A small image FSQ autoencoder, trained from scratch: decoder norm groupnorm, decoder activation silu.
Rows from block 8 of the decoder of a small image FSQ autoencoder, named by matrix and row number. Rows with one number belong to one channel. Each number is 200 + 40 x the weight over its row's rms, rounded and kept within 0 to 999. All counts start at 0. After the name is the row's rms in percent of the matrix's.
After each channel's rows are labels from the 100 images, of 14976, where the channel reaches its highest value: "patch colour" is the nearest of a few named colours to the mean colour under the peak. Only what is clearly more common there than usual is listed. The data: streak pictures of flow and ridge fields.
# convs0: first 3x3 conv (decoder.decb.2.0.convs.0.weight, 32x32x3x3, each kernel summed), inputs 0-31
# convs1: second 3x3 conv (decoder.decb.2.0.convs.1.weight, 32x32x3x3, transposed, each kernel summed), outputs 0-31

convs0.12,107,231,282,209,225,165,194,295,197,216,224,195,169,193,304,253,128,231,205,243,204,169,205,152,165,220,235,222,235,201,215,218,227
convs1.12,094,170,142,118,205,227,200,196,177,124,164,186,169,175,180,182,164,209,256,146,192,240,194,173,258,191,168,116,170,178,149,159,247
patch colour: white

convs0.2,073,187,155,167,160,239,218,205,236,273,215,144,227,190,183,229,172,152,204,177,107,230,232,226,113,136,143,221,209,173,175,175,207
convs1.2,119,113,227,239,221,152,149,234,197,122,146,205,191,138,245,219,189,181,199,244,178,104,230,176,210,181,229,175,204,210,252,233,191
patch colour: white

convs0.27,075,186,126,218,221,225,141,167,196,102,180,271,197,143,188,180,229,169,175,205,221,225,200,151,240,174,199,174,200,207,99,179,235
convs1.27,083,195,220,195,226,162,229,231,225,260,246,161,182,271,185,165,205,215,258,223,221,213,242,261,197,162,245,198,185,225,331,181,183
patch colour: white

convs0.5,064,241,221,205,208,148,250,235,172,258,200,201,150,157,160,243,184,223,200,220,203,193,196,251,210,284,100,178,208,224,289,183,201
convs1.5,105,156,195,201,243,187,207,165,179,172,166,217,243,198,222,223,179,196,214,162,164,177,188,171,109,175,289,191,252,170,148,304,161
patch colour: black

convs0.29,093,185,192,180,236,180,102,220,279,212,119,190,278,203,195,203,179,221,185,121,232,173,155,165,240,245,234,193,192,199,213,166,233
convs1.29,132,231,183,222,163,238,163,203,155,172,214,207,179,243,261,144,229,225,232,154,236,214,144,213,111,185,146,229,242,149,153,136,169
patch colour: black

convs0.21,123,176,118,320,218,216,204,233,197,195,199,242,152,200,213,230,267,231,205,188,280,194,275,195,223,210,192,181,226,194,238,241,190
convs1.21,092,201,169,132,183,190,148,181,219,196,190,178,220,141,254,197,240,135,170,175,181,196,94,166,163,150,185,227,191,234,140,131,194
patch colour: black

convs0.24,120,193,203,262,106,211,188,198,217,230,183,186,223,172,80,264,155,203,174,224,192,206,175,138,219,180,217,189,157,126,205,189,216
convs1.24,128,190,206,90,257,167,200,225,225,157,205,202,207,270,268,128,215,219,240,214,250,206,211,209,230,228,218,190,215,294,221,191,199
patch colour: white

convs0.19,089,217,115,198,175,241,190,171,180,201,99,178,237,238,205,213,200,187,258,150,167,212,260,177,134,158,158,179,162,186,138,217,228
convs1.19,121,165,202,228,194,175,188,259,124,176,141,188,203,120,193,280,166,151,226,136,216,102,211,191,204,149,188,194,195,207,192,213,219
patch colour: white

convs0.23,141,283,283,132,212,208,179,239,198,199,173,208,219,184,184,195,140,207,198,183,202,203,192,175,171,212,188,201,211,63,208,216,264
convs1.23,136,91,222,307,125,189,192,197,216,191,178,184,190,270,185,273,171,185,170,194,156,177,208,173,212,191,166,173,192,184,176,162,198
patch colour: white

convs0.1,097,139,198,211,243,164,246,188,191,156,231,164,155,177,171,163,269,256,237,176,272,175,204,252,201,121,164,224,154,258,224,183,187
convs1.1,073,230,175,243,181,243,181,207,228,281,182,263,280,211,192,172,248,135,161,215,227,236,154,251,170,253,262,186,197,164,239,214,178
patch colour: black

convs0.10,116,238,264,172,216,165,238,187,138,188,206,225,151,228,297,186,145,167,216,264,130,207,188,131,153,209,193,191,174,149,181,211,208
convs1.10,089,159,197,183,118,128,96,248,186,190,197,174,231,138,219,225,233,167,231,165,201,157,168,257,213,184,196,211,206,220,246,155,242
patch colour: white

convs0.11,094,213,246,176,181,113,183,177,173,123,254,199,228,231,249,201,175,191,153,171,117,271,207,163,207,175,144,258,208,210,193,234,192
convs1.11,108,184,168,190,188,236,220,212,214,243,178,175,206,107,208,218,226,137,258,201,259,103,221,214,249,201,208,152,180,278,202,233,238
patch colour: white

convs0.7,084,165,258,200,207,193,290,187,200,211,289,223,235,158,165,238,182,183,252,118,199,184,159,240,167,175,189,212,258,206,262,234,198
convs1.7,074,238,241,202,246,169,108,218,175,130,167,167,141,230,212,144,147,242,167,227,213,187,242,186,186,170,203,164,143,189,231,130,222
patch colour: white

convs0.18,100,229,284,246,122,211,201,190,245,162,150,163,195,196,98,221,157,216,172,188,165,207,161,204,235,199,192,197,164,124,155,189,218
convs1.18,116,205,188,77,217,212,229,206,207,280,231,256,217,184,265,212,191,191,238,228,253,229,172,188,173,189,207,217,248,285,203,163,212
patch colour: black

convs0.31,081,119,225,152,239,228,150,173,243,198,159,216,224,173,159,223,142,192,176,173,190,266,230,212,231,213,135,194,250,201,174,101,218
convs1.31,083,236,215,204,114,207,266,210,220,279,226,226,216,245,248,131,261,224,221,206,254,165,160,175,208,216,254,215,198,258,163,233,206
patch colour: black

convs0.6,107,253,294,221,232,228,258,235,219,194,186,227,229,151,161,193,223,211,166,198,260,223,179,276,196,130,181,174,155,270,202,169,180
convs1.6,075,126,117,138,234,140,142,187,153,232,221,239,199,170,164,200,168,207,193,192,188,125,243,163,243,254,186,184,223,191,248,169,208
patch colour: black

convs0.15,068,223,217,246,188,156,229,209,217,177,231,222,243,202,146,270,214,234,163,196,244,196,219,250,226,207,201,167,199,275,132,97,255
convs1.15,080,167,180,120,217,204,142,130,188,253,148,205,178,114,186,215,212,214,259,214,175,222,176,181,160,138,149,212,192,209,242,265,183
patch colour: black

convs0.28,155,148,169,183,217,214,183,207,189,202,227,205,261,100,121,272,182,209,162,193,295,244,205,193,205,149,184,154,236,197,198,201,236
convs1.28,088,209,232,283,147,194,264,197,204,299,272,223,204,178,222,208,238,160,206,251,157,179,203,239,214,239,218,241,263,213,212,207,154
patch colour: black

convs0.3,070,274,229,175,199,227,136,239,138,145,224,104,155,202,191,183,155,214,203,163,246,172,245,253,172,218,138,227,211,229,208,225,211
convs1.3,081,117,210,190,255,217,166,234,203,152,164,238,202,104,189,211,178,189,261,198,176,157,195,183,182,179,216,85,238,183,205,174,206
patch colour: white

convs0.20,105,151,184,216,184,189,181,207,235,190,179,212,234,263,348,187,223,200,223,243,227,224,252,237,229,227,216,235,199,212,201,218,282
convs1.20,110,127,252,193,236,176,214,168,179,208,176,175,144,178,259,247,214,227,203,138,179,214,178,177,128,142,191,106,244,215,167,188,160
patch colour: white

convs0.22,123,169,154,249,194,217,193,142,241,157,228,282,208,185,139,182,325,240,152,233,231,191,201,212,248,187,213,209,206,239,198,224,192
convs1.22,120,213,174,178,205,179,148,203,151,192,173,195,170,135,228,228,252,185,218,153,215,123,143,168,202,178,162,191,131,174,185,99,145
patch colour: black

convs0.25,088,245,187,200,244,144,187,212,248,182,219,123,230,230,248,163,208,168,169,97,238,201,176,235,118,184,169,236,255,228,186,198,187
convs1.25,101,168,209,142,197,260,208,228,166,254,178,244,222,194,187,145,130,218,263,229,185,148,249,221,251,238,233,170,161,243,245,263,229
patch colour: white

convs0.30,139,197,173,180,226,172,211,183,193,231,207,221,195,230,326,247,197,242,187,198,106,140,176,155,196,205,171,186,123,175,216,233,157
convs1.30,104,178,205,218,167,214,213,278,200,148,185,197,200,183,181,174,230,156,228,231,230,217,269,209,220,227,228,172,286,212,236,233,324
patch colour: black